config.toml
arch = "uvit"
model = "class-conditioned image diffusion model"
dataset = "simulated fluorescence microscopy of cells"
train_examples = 195000
image_size = 32
grayscale = true
horizontal_flip = true
conditioning = "class"
objective = "epsilon"
cond_dim = 192
targets = ["cells"]
num_classes = 4
cond_dropout = 0.1
norm = "layernorm"
norm_position = "pre"
activation = "star_relu"
mlp_ratio = 4
head_dim = 16
fused_qkv = true
qk_norm = false
parallel_block = false
inner_norm = false
moe = "top_k"
num_experts = 4
moe_every = 2
expert_mlp_ratio = 2
experts_per_token = 2
shared_expert = false
patch_size = [4, 4]
layers = 10
width = 128
positions = "rope"
residual_init = "scaled_by_depth"
optimizer = "muon"
muon_scale = "original"
lr = 0.013
momentum = 0.95
nesterov = true
orthogonalizer = "polar_express"
adamw_lr_other_params = 0.0011
grad_clip = 3.0
steps = 7800
batch_size = 64
epochs = 2.6
lr_schedule = "linear"
final_lr_fraction = 0.05
warmup_steps = 390
weight_decay = 0.01
adamw_weight_decay_other_params = 0.05
Rows from block 6 of a small class-conditioned image diffusion model, named by matrix and row number. Rows with one number belong to one neuron. Each number is 128 + 32 x the weight over its row's rms, rounded and kept within 0 to 255. All counts start at 0. Numbers have three digits each.
Before each neuron's rows are labels from the 100 images, of 14976 (inputs lightly noised), where the neuron reaches its highest value: "responds to" is what is common among them. Only what is clearly more common there than usual is listed. The data: simulated fluorescence microscopy of cells.
# fc1: MLP up (model.blocks.6.mlp.fc1.weight, 512x128), inputs 64-127
# fc2: MLP down (model.blocks.6.mlp.fc2.weight, 128x512, transposed), outputs 64-127

responds to: ring around the nucleus; crowded; cells: ten or more; long thin cells
fc1.31:150137083133172167178149144109185064143153158113106157138118102057166131181100070156121178151125124066127163174143104124150100129104140171102161141146102107119134099082124059129134126174145116
fc2.31:086099143095114089100139142134133177085121140173109058152157159202099130068110180121128100106126112175098129128121141172144135109156149126158132085118168136115145127142125201136100166077165140

responds to: membrane rim; crowded; cells: ten or more
fc1.126:116160124136186121194102127106131121105125161131105157142172168140086116130172111182170115116138093148132136130096110093093116105156196148128132042160072115130152098160072106071164164124144144
fc2.126:161115089139068150079151076149110123076136116097121110107119108129155127175098146072104114139118177073171091150148139138115162187088070051144137182056160134122112168136150153198127099145136146

responds to: smooth cytoplasm
fc1.399:110155116113176184153112080123143182163102140170093184121146085100152087074143136111127132084071122138107170097107156146177102092034130132122119119131136149112103130119172121114111171124124128
fc2.399:164101199106159099090140177110083118133171125042187074140128215121135144142132123127162077147173121086172088152120116116105172143172140115151127120046144108146144169091083136134094151120180115

responds to: fibres; crowded; cells: ten or more; long thin cells
fc1.124:153177075125124129084090119199103061129097104119108160162112154152122164139142127139125166121096147103103103155119058103145086136064087065114139155122157116133197091127068138106145095114144121
fc2.124:156073173177147111193153129096200182151148159111146161067120117148171142104126131061114094160114090109144145127164185155143156133161137173147110056169076120118056166115151100129129121135124169

responds to: vacuoles; long thin cells
fc1.463:196095123112137123049083172138126159122109078127106126117067121150106166145139106130183061111147151205156161102198087110073181105110154112164131172139135095090169097161111097082147161090178125
fc2.463:093144149123138113151216093141140097136161159148145174124182136114112100140098148124084161102124108046089120113120170182185136106153103136092111072118119161179118145093122204164083144145077140

responds to: ring around the nucleus; cells: three to five; magenta stain
fc1.282:146205170181124128184121107075105119109104129138166117163100102109107171117167102085179158110130125068141086119167140141141143089128113137140130141110165128093131210059123025147056172152116130
fc2.282:110111117137134112098160139152129136113172133116063147091162141126164092147037120179082095137111155164114145179100119155108107187107143161102115076102128158150110038168140182151147104144148134

responds to: fragmented nuclei
fc1.155:113130119123136131169090138136103141129202128124098169069068085126123144125105094101161111112200120117094135132164105119148141138151183157115113052142140115101100137047112114117125160135116136
fc2.155:119175107103109137079137127137170109099087098106152115174156170079107073123126172166105183143069123143148139105110159128068168102126123049148122177156131158149182107189181142138120119142176096

responds to: dim
fc1.115:103130109195126158113144148158155138166150124159114145163114105188169140131115179089126083152119082147148163108136122103150145085113128098082093090062157150168119099118054115172170136065127172
fc2.115:115138138069123121162089106123100140113155091105167099110145156085062127137129087129122176107193146145113090186125094144157088141127168173136180133148127131131166139125168141085076083208122098

responds to: few cells; cells: one or two; ring around the nucleus; membrane rim
fc1.264:156084097164095082132100166111094162049132083138126151130147143073168098114118127094107151127169138163156125139178157177099079176115143046097128158117111120147150172147056135108125121179124140
fc2.264:102212150098161193144169070152142116204126173118120101132135161191093131092158126172156106125100142100123075110084103083136163089134136214179103134110126130098145112096188128137133160080120111

responds to: smooth cytoplasm
fc1.302:171157165124134148147117146134118100162078126090048118144108182132169173118094090077194143147123151081167166182110111090133134160108101157134190162182103142092162141093150123138122135123191095
fc2.302:144095075128151167120150091129087149111198090140169137148197077117074133173113148103084078085150068173150114088151174178121130113095153112183111062097141137170094132114118112133119143143107169

responds to: fragmented nuclei
fc1.271:173184178141210065163140125147081093134059155119098143087149124134094155044141112142148147111087102152130142112102121144148137195053115140134159097154149169085186168079155149105079203133155138
fc2.271:140103096121126170143152113089153181084164121125160117114112105107099161179081155140129141126145141099132116131102136116149129050155158101085053129073102108124118114134093058176132089092078108

responds to: membrane rim
fc1.144:161076084154148178174140134159081104132148176136122191109032143163179123113108100152193111145165143112115111128119179054137130122180135092099126159150122142095092140178113121175143190136153135
fc2.144:130139180080120117052095115134154121105121049115140119130182105123064138171161159111075170070111118121128158111108081164114160127066141179143096122104158118112156102092172163119072080093075106

responds to: out of focus; membrane rim
fc1.258:098099151169072074122117126107123096100090129111107163112179112128105093212195109140149103110136190136113074112154127160095113157128131049140157131160110121162126121145099174142135160081185204
fc2.258:148177107064152177140121141112178132149162119166140072128068093086117156025080107114103156131119122151141210110083094130162139096151125166120097148115133132097153130062117079123118127160097073

responds to: ring around the nucleus; yellow stain
fc1.439:079111132148198054127139104078147196085164105111149142112137078087112135157157131177172153138163144120089130119154069101087158105098086067149092129095121144133137117115154117127170163130092153
fc2.439:138075112163090145075154143172084096180064131161104085116150138126132084102115146126107133117113151171177143071140143188141134148153139207136157039139163140159104105132150136091103112141176129

responds to: fragmented nuclei
fc1.495:086120174131131097079099152106152089152162083146108148131122076158153118123097093102140117142205102155138107145151125109158141154176160149173132041118161157114151123065099142151148139113114161
fc2.495:179153040120183147177179106107122139125114135092139120173154137097147119090165136169115132110091127086111150132148170127134128143095063108098124199115115111162076142134160130084082111137128100

responds to: long thin cells
fc1.352:132106105164145192106156117111083091178134157079116101110103101121197160115123110104137152113110168071182103217158130139140139141079179097135151101082119125141151116087107068120141128128085116
fc2.352:111161139095132102140122128127152129086147128191130160102151150127004119060131137166115075148144134178140158041109121134163128106166120170132108163152148102138104131132106175160091105115149092

responds to: smooth cytoplasm; crowded; cells: ten or more; ring around the nucleus
fc1.91:092130198123102121154173127139182096158090129098128141150161151138142126102117198161135087098127174092140127137072155125162155177124119120145151094140135089111064195097117145102125181163087098
fc2.91:142105125137122114105121061120080151132171136138089119074160041061112149167071092136127149190187105168121181101179126095119066138099147110136091164139140154181165092222115094111101120137151162

responds to: few cells; cells: one or two; smooth cytoplasm; red stain
fc1.95:129217113158149205099103130094116141143145124152063082118077103112106073125143115119175129194162123074136100154154166119147153115088146141140151131121097105100070116104116180112145120095129108
fc2.95:143065150144099096160113133167182148081140131086155140138159132144145188180138175146124115090135103137095173110135094130109080097133109110129092157179181151107150119176128143131120150140104117

responds to: few cells; cells: one or two
fc1.187:116124142097189120100127156125084127121178118136127090057095108108081134137137133047121087196126101143100190150166185147158155103151136114116103198189111152116098158125196175086144152148157119
fc2.187:138152135097086146184117101074176167087125132151105197190132122132167167121136091156119170075131154133176093089083104131140082135139117118102136005082113110142148056103087095135139090126090165

responds to: few cells; cells: one or two; bright spots; smooth cytoplasm
fc1.148:101137102212188097112159110150152120129111094106119139117168129073140154101067096083085086095130103170072121135112100054105114169110105128169183127154122106125085087125157126145108095135148094
fc2.148:138138141091063159153098129142135166169143129139096164129121088230110106140160159161167173128100124110157163085157159179139146082163161124133072152150097140160128142167097156138162147113093123

responds to: few cells; cells: one or two; bright spots
fc1.291:127111116081142105081117131149109137137151128147115120124085138114071140057215138197156112169100146139149088122192104168163120061174159103103102100139143226144120083093085169119156138104178095
fc2.291:154070167092166091172144126013152165105174124103117130128165120146133129188126078098183103173100108184119112161091135112103130108131147152130130092115090118146153140107128140148117129119118130

responds to: fragmented nuclei; crowded; cells: ten or more; membrane rim
fc1.138:158143107167117141113138108128118160117159150152192171103072089130102112127139108121130182155159100145158111138114128110122128201098123108129081160169145150159154182124157159119142101119063051
fc2.138:167072135152124107151107148142146081131095145127101142166178161082132159118134182158114086114129125107115123130128110108132122075157144173083175105118133119104102109150096118133126161113146198

responds to: long thin cells; red stain
fc1.200:170155141127098145136138129160103056087097139069097089157166120138127155160058080090123100068129137165148141152107098164099144136137093204115149129201118142126128138150107118120055118166196144
fc2.200:125104117140150115147147094104125182123142113178186173138134097119104109141183185165168125167164128125134122111172172100120092150123163064176129149112151179125120106134117128093175153108075163

responds to: fibres; few cells; cells: one or two
fc1.205:120191084137133145113088131189131123098180144182186160096108104169107152117147147094118104176117086112131147080134124127074137157141106113110117186176158142144112138187147089103098062100130202
fc2.205:138046191147115056127172142064165159171085132140104169135141137115165107092129174154141149098134145136115116180144124087157079138083155163114142083122090134133105156091092149161139155112111080

responds to: vacuoles
fc1.390:113095106108120145074141095082124142091060161091163154123110093133122121198126167093137143203154158183103202090108129194157089105161165118117193130155099165101112145137087140112148158127091144
fc2.390:132105109133161099224101149122119084138211099137114104114151167122114118099133093126067127054104087097158078172110148086135158142107103148174049108112179133172127101146124148129100070126179133

responds to: smooth cytoplasm; vacuoles
fc1.1:168111154074136187133090161128126135097157168092133155105130172101149177111116178188073121119182157106167141095124095141095123135177128152124156104103143100152126177112114124100092121156051033
fc2.1:148149116158098042080123130157082141122107114135123111174120172080148135187155095119129131113083114165114112182113150125138121154068191117104083189138175131146160132144178144112153120096171224

responds to: ring around the nucleus; membrane rim; yellow stain
fc1.171:183083117052132057125112141127089113157102067096145075126138169156088129109160104125115197181140083117085115159167141182116090120103132160152164134095160135141156104083090119150169116176127152
fc2.171:100143144169126162119131143085071174106147188090128161139143100093138159156152132073153067137118177144150105149151139093136099100142087113088118087127117117133100160106161124122072128100132084

responds to: ring around the nucleus; red stain; out of focus
fc1.24:123133087146090113148120116129184149052133171134162135118089124106109161103129175166121122103136159126135081110106123127236122095119135182096112096133188091142137152086095147140099194130160090
fc2.24:163147153110163118091148157087115081187154152109122128120120083160130113145159078104161129151143089110134180148111114106057168164135170119133136149123067151105125100120188165119150089118059161

responds to: membrane rim; crowded; cells: ten or more
fc1.36:068087141078189144177132116153103109194125135116086102155131159155152093096100137108132116149074078100080170081119129164150109124133113178137146130179116107179106129195181102132111121117109191
fc2.36:182181120151115120136155134140079141081129120097146113080101092147092141142180132124124111144166148135136123099183148105077106127138123064133160120122182147069106152119123188100113193153146133

responds to: few cells; cells: one or two; membrane rim; fibres
fc1.292:102059136144148146142077139131168082108108103131107107128054076133097144142111087120141152069123150146095164119110106103065152185133127074124120133167146130164103156136125087154161103107109175
fc2.292:138176121158111112091168133090113193117189131108145152131110144115147129177131183129115126158155113094158093181151130091175163168119146087109136052143104117149143097100131090094161120165165166

responds to: vacuoles
fc1.341:190116140172120146111159125106120126176064141143079177140202122132145139128149131128103099127100098176105128135102154143122063101163116147135140201109136152172144161120124182204150150166061051
fc2.341:045138126101117152123102119157113127088161105092187095117074102145092114114084127083111174156173154060132123113133123121155175086082149112131114070145098092051105100135122039082100136124178213

responds to: membrane rim; fibres
fc1.220:101157187177166191115112137161157175100116115037085212130135136118174124121139103092158113152106111118119090136123081160143100081126081113107163097149124102099116141135083154135112143086085150
fc2.220:130120062108076081076132077104098104150100137185108090118114143098123141130067114146073125083121146114111130134121161118137130157163131118168071152099112142153119098106138118155106144157188154

responds to: crowded; cells: ten or more; long thin cells
fc1.429:165166052097158161157101122133111106142076162081149117096124155163089130100139134142118161137162122161096103081076114186089142066073100078081178170147148108127140170135137149123107078148120099
fc2.429:134151184127079088112109085128162150150135125147137117131131136137161130172109152135116146126098119147107106095139092121115096166122197146172107101163064125152165085137092144154187169111123101

responds to: ring around the nucleus; fragmented nuclei
fc1.47:140115101134122094066145117124122098113111109236075084156087132127102131103133163152161131055111100162145100123120187103121134086132124074152095096120143073169170067095120161147103152158142070
fc2.47:106110131139154135135094145154170124085159154026162156117174112153171144133112051110127137174166111117117077135078068144135145124147123171162174170170114163097104190133084140097145135090137179

responds to: crowded; cells: ten or more; bright spots; red stain
fc1.442:121119119128131166130120127130070119151176124081149108134075130150160118072131087133149185130111161116099116168154199131128132101071170132123181064101134165077140118113067065111158127104139146
fc2.442:123146118101164152096144140125158187054155131126128150158163130105142166200147165093127148115108144070124126100137117122137162121108097098161100100036143140111079083134183155055093172151116183

responds to: fibres
fc1.401:101111136110162135178130187049082132113140127109113134133162085118184113106117121101132172124122057119153110168153155135081147146129132132171130113112130133209094083164096072151068110165144199
fc2.401:168179114146077150104119074221201124163116137144108091090121157143077116152138145131139073155138139129126127073117120165168110088100073141066099151142134113076149135041141168122160128092153087

responds to: ring around the nucleus; long thin cells
fc1.134:157193122125113139166111089114132142101141133181168139076194115127090129111201125098159093142143197128059170100073075117102103108081112122063111138101132131093095178112133149150107167158140127
fc2.134:151071159139159060084099197157115129175151139122111109176114166020176126120144141176086141112095105163151109137105172129116125187133150163068110170163159120162181144148165109087157131068126137

responds to: vacuoles
fc1.186:157096143118137149107134135099143096126121146084132115107121104142160122147151177094175117175169131148167172077072165116023100056116175107174126120102157157106127107154083095177113155101117132
fc2.186:107174075165154125158139149126115115094154103115129127167110159125103125149080086154055085104124109082129099160164100173213165153143094141102146149189125138130074134121162145094144140127136129

responds to: bright spots
fc1.392:166130067156079147141157121149091161070085100129142169128149090111094087080216146160104150100155093160132129082129116115101150101157148155093142143141113137125148123169119109093119162159153164
fc2.392:091133169078184085152110095125124144127165149121157127128104144122156145178106148105181093125101174107095135105125172190195086082085115097114075084104162117107134148088159202138133152086055137

responds to: fragmented nuclei; few cells; cells: one or two
fc1.497:111127186104155154083162150128151145137146096129098069127111100135103156110033157160116094111099184149102139166089094124124149143169165135107150150130102123108140088125163181147085104147091105
fc2.497:080132097158068126176101138160101145132102173104143134137113182084161086164157077129137125196138085108138094132174156154202085135114120134111164092110100126156105182119116102131201133104203147

responds to: crowded; cells: ten or more; fragmented nuclei; smooth cytoplasm
fc1.278:145116154130132143175126078096127191106101127085136125095108123172079127132104130166087119097111157133144142139089123072145169149096110081107088140144095161132170132036102130145105110106128084
fc2.278:106148096117110133114131093175063114187123138179089154128059175087127122172171154100113125155177132122110148097176115136131130091106138160138168139125109132153111130162146074102149151108112185

responds to: smooth cytoplasm; fragmented nuclei
fc1.381:180169083110163176132108114109167176120164110104109106103133115149121172182117121163155132115099126157158037107139092097165151100113127133131091114071142158094180095172133125172141116144159121
fc2.381:089056119121143086089172155139119111151102162126123122136130145124107117049099151103107130164135101052113186139134155182081139136134147108099147158191099127180077170098144116104076149093053115

responds to: membrane rim; crowded; cells: ten or more; dim
fc1.12:095111126163079082163110126134052094103160131096214069099127105105143030149076086117147086147177172133156092091110163210109112129086080140123148116130131125112091126139125137129171164154136194
fc2.12:148083139079146160127169133123135163139123105106114137125138122181152167094135184100085156141137130122095148133151108076098159086167217170165141143115101108162166157148131129097094126123146036

responds to: few cells; cells: one or two; bright spots
fc1.339:155166058121160121115128120060155108106148136092065183161120142083078109108179137130173135160190152103189113153141177157169145073148165135092056104142104142152130101113174152156145111107096148
fc2.339:151017192170129069123076140173130166128127138136175095142147129119186147163108123167061160094067137190104118128123100074098110182119112185116150154156130106128134116147107130088145160081104108

responds to: vacuoles
fc1.123:152127139068168137082100114167102111091153171085166149120045129129131155183124158079119019096163162101121182072126140124119157119174159169083119088169121138151146094107126153071148156142116076
fc2.123:129143115142124119160131127069161157158087093169075174111168129149128086085148080135172172152104069104098129185121120155150126140094131085136095106087129138108089150125136113169085099157107122

responds to: long thin cells; crowded; cells: ten or more
fc1.277:154160155143136133130095170116105099109118135084079103142068143127095146124105126169175115157165120134115187167124076143111158117175091134096110193142073102065144093156120165114076126115122149
fc2.277:137087055109146121107199101147155090118100158180149135142132095099161067129111107107059181163077143115146070112085187111152085187088145125090155137143123112177113151197140102146118140189115079

responds to: membrane rim; long thin cells
fc1.464:093082111093103111117147074163088083103123186093127193136142056153079155123076137106135162185177149138102203083077105103118153073122145070072135151127119116163123159133104084117145154136139113
fc2.464:132131139139164128144131144100181128155135070171150095143135199100136153117132097135070105083126124100158047128145126161131147215135097142167111128184151152129204083107142150116145080087149113

responds to: membrane rim; crowded; cells: ten or more
fc1.172:084135152153119170129154138157077150154108152077193121117155113088138132151088173078082172115113172117096159154176028143123131104157146135157161060096118094123114176149162143160133141165121136
fc2.172:153114164141118106154131163060138116154111088083111092104173132142170117100154078167149099089091141148129139139132212147092123109120099135085128156140165196164156057103105182132114140102145139

responds to: fragmented nuclei
fc1.482:104125113130082151073134106137164183098185079050112192115041109098092149116187069141111104130087176157151150130107132075178109118126075136105174095120134175145178159072157123168159157136119113
fc2.482:121129110098134115171132114085114089172083136185127095121166114179146103087093170106156164123181075074104118098167193139082116053136161110101049152143142071110106122176084106087106137112125109

responds to: fibres
fc1.446:116094226100157141139077128133129103188134111175122173153150092079125109115202162115152131164134135167171149159148114087073114129099154084122109151075123142109178121058157122203137086133170110
fc2.446:126135085148087137147144083084130134052102121092153150077104158194109121133076088152131143104151162081095157116128117120185171123123132156165135090191108115132057133160064143141115183160083160

responds to: dim; ring around the nucleus; out of focus
fc1.117:163122096184137140134127116141098133062121127147185150141157118058088170098131106183157138156154176125166108157100146152197151104106156111076115126121144147167087121069101144201111190118083164
fc2.117:150133150069089125104140199121172143164156139121072105136089119203127103164166157111136090149181139149124163135150148085096096129178126135183159123121097137109142152194123088064159106151171084

responds to: vacuoles
fc1.247:171129092151113149135117093170104085082157046160152204100144128109097150176122190143142095142180162176099098108123140155092162155110131130145132111094146102115100204151123122115110119126090122
fc2.247:135110163154129058115087160113105191143143205114118084159130166088167143113134086158088127142085090132155127135105121122117102179138114166087113180177143164152165094142190141081165127079147172

responds to: ring around the nucleus
fc1.83:120157189104130057059164145209099132120108141183115101098088148151082146099143134153118130128099179123116143176126076119146109185115151063127100130124170159122173136068147178129138187167116103
fc2.83:127096069161109157209135120038143171050152106102148155099134149141137098145116138094117137079128086145164043118162154152107130131151096166084130088117153120105115164153077097128066121059185156

responds to: fragmented nuclei; long thin cells
fc1.61:196067178175161087136123149149121093082101158083164124112183135155068119133091117112141103107080149152114108104119105122103161143117094074172097127103123128102171138114127135113065135114159139
fc2.61:098143128068083140165119050075113196176149103150109134091039145167125124150147127130126148148156133138147150148097137142158138085082133114123090119147103156140119112088132093146156116103091118

responds to: fragmented nuclei; smooth cytoplasm
fc1.366:146091121140137141126171115125166168148081172120129176111123092094094162037143117192070125148077144111119133124105125150129165131083163131123150138107148141166167118199125111098157120126038087
fc2.366:089146187132148131122115157119065111111179107087115099152088148169118130220141131066155110114136171110186187088101123130151122108162080169107133087137128170092122119127152131137112125151152133

responds to: dim
fc1.74:128088114116153111132087082138132100106118132141120119122120133131094181128147169132171150122078153114137145128140206126183140061108164119074067066110090187110123081086208165092157138131165155
fc2.74:094161159105119184125128135046222168069125163132163147116140138151145105154098144095119157132175119118140102184128099153077054146135174092183159105113132085162136155112033079144131139094138125

responds to: fibres
fc1.313:088116027092124102080174104119087167110073086150160141159124108139136116101164139182143144116120110165166129107191112160107137140151107109106189114108143185156142169097118137087086123139121162
fc2.313:203125171104117147147110159131123149151167169069126069093133095071133140145114112117098102133148185124121124140101107087209128157068121140106075144123102075093142128147100123148151094187150142

responds to: fibres
fc1.201:118123091097129140080132129135149103158127084094124159127095140141108170164104157126172229113103099145134183158114135161188077167120135133084139151135150159149112147090110132057100055148126164
fc2.201:142094169196135098168110145163120173113162161162165146136179140108222147105175128109081060134089094140155090124135114103100143137137104153133087129125113073137140105148172112123147145051178166

responds to: fibres
fc1.425:112133129135103123148041140178059126136144172112156102125096133184145108187159130094138128116152095141148171116141134168142105110099159097128108160150153135121070120141151130137150120102140143
fc2.425:136138111141155118089179108060196163125108067130120192115146108096137138074122123146127138169091159091048117102139113087117118114111117135116192130113139138163189193128090166090112133179160085

responds to: long thin cells; dim; fibres
fc1.498:104108097192100100100168182106169086115110139095084161094151096141077091153090162115167097162186068133118137099144156175123112114062116098107121094139076136149096150182094109109073076126225159
fc2.498:139126150123124125134083095135103162134184116180178066171128179079183178142176138132054141124092135191136103137065084095087109185171148165102117185122166117113171106106166128106164137090072145

responds to: crowded; cells: ten or more; out of focus
fc1.402:122131118176134133096112119189152080127136138157155167107127187121097091157096146134131190131125126091125099102045078158193195100023175093113128086093155134112146127125088139168154120097080090
fc2.402:165147120138111108116139105117099122083089152092132139148125053135117159104150081105153095126119158146111107161232168085121097132184090183154152168151088080146091135113117131109097190185169156

responds to: membrane rim
fc1.96:122140099127184092141093114096116126132136113167111123155089201035109161110056177122088164125136122130106130122131139152170124130173121107119129147134098151094149111101120161142134148085092133
fc2.96:137137171101101169075155150174169116116115137081124147096161078177118074173170099119148099114110144091104123130109113120083178122110121136108161123139156144147127178142141100155122127168128136

responds to: crowded; cells: ten or more; ring around the nucleus; green stain
fc1.270:079122108140176078168167123122143120140185099114130092088088100137190163118114150120139127152054127184159115167142181114087133089119191118152184093124095099108135050094094120090122135133115083
fc2.270:145118107143145175064118104087135142130140131220133150148142189108140132123165121138107170103108163126142105122062076156137101137153082152101059196122153100144115128170172148131148123138105118

responds to: crowded; cells: ten or more; smooth cytoplasm
fc1.484:183121077194097140129174185115122126175171153176118067086150129107160196113130124128080138111131119093106089141171126086124103119144133135116127106084124136138114147080099148156131149157071118
fc2.484:097157164083137127097109069082150112107100092133105206163119126146109109116112086136163135123105155161127181079140129126148136142082131158154122071159169117134141087108132134118142092121181115

responds to: membrane rim
fc1.329:137080058163135143099127140126172156157114123125128122139171149076160116083128147158084161166106122140147203130180131151155104136105076133156072143084132153101092204090139178101168115113159122
fc2.329:178154173056149108174154143123090139105144135092153145152144119161180154186150104120176110059087140081152104144142129101108147155127124129087193110140112137165119145167090161175089131136107158

responds to: long thin cells
fc1.331:144142198121096098157130071089150132167195089156153146185128120134160159121120104165151115149151065128106195136141122107161100105154085184188123134123086062080103091118083100092103126158133174
fc2.331:078176070173106161108121188112128082087127090069094069144085094102077116166148146126121169130132076099173077130120127157101160122126098104121162130103144185132135107116151199158150086102157101

responds to: fibres; magenta stain
fc1.55:154125098181143178113154142088130110106139169102142122058166095190103102114102097121157127119179083169195158115167161096112118164115127059114099105123145130128151120108136123100125125095107182
fc2.55:094106170096127086142112152137145113149107089092121085182131081059114155149091136138100104144107137107070077161136075109099134053115087150152130179162095134127093118212124123168138118159159078

responds to: out of focus; fibres
fc1.338:140149095098126066117084062130171073101095113114151197142143133120151185106128084150134236172127109112099154121167109180157122173062117157145094155171144101163145136128090222160162123125101140
fc2.338:130104129155100202167149119141065143117113130153149103081152116117115053144072132122133056093111184157161148146114156135087092071165183083103155130115143120127106160112147026120094151129173138

responds to: crowded; cells: ten or more
fc1.110:110174146100095094176130149132127143120165106089143138108097125121099106157069177137138094108123104109105117130099105135105121140091093111139173140148180100119108124125138150048139155085125101
fc2.110:157089146107155137061154119139105099081111159162142130142163097150112149138164063112102089121146181100138161117116175124176114173114141101135126126107136178182156122170119169184129107149130143

responds to: crowded; cells: ten or more; bright spots
fc1.496:113145124122139138065130104130111144136190096098102166145168128115128116088130176129106148111097152128149149145082153115132128089136149136110169084070141101129169060087048114122146155150123091
fc2.496:164131118145139177156166128109155106162065134154094079081080128164116092163142125082129061129149082093153126141145128118135127178098104132155105135149114161129095148154157110155091092078140130

responds to: membrane rim
fc1.157:072128176104126139136100102164153118081104101151167151100129111140187060176104085122122183063132172117108124084190150150049133170129135183128073138153127110131110150190118117151134113135120136
fc2.157:139107133189130097096118146080109059128118173143113127148111118107092147138165147114157073171130143118144129172093134144104177176094101073120090110114086155144146093100101101170119103106114139

responds to: few cells; cells: one or two; membrane rim
fc1.474:155127127084180131116095148101135127111066115155122171120108128138147165107161158141117165088156239111185166125187179152175114076143170072095055148107124121145142107128124120130159144115116059
fc2.474:134119141138109100106141092146118139147160133156129159100128137110077135158125070154104128148100099096105156110080110112103143154119099170165161150164160142089164095151100139148112128131113173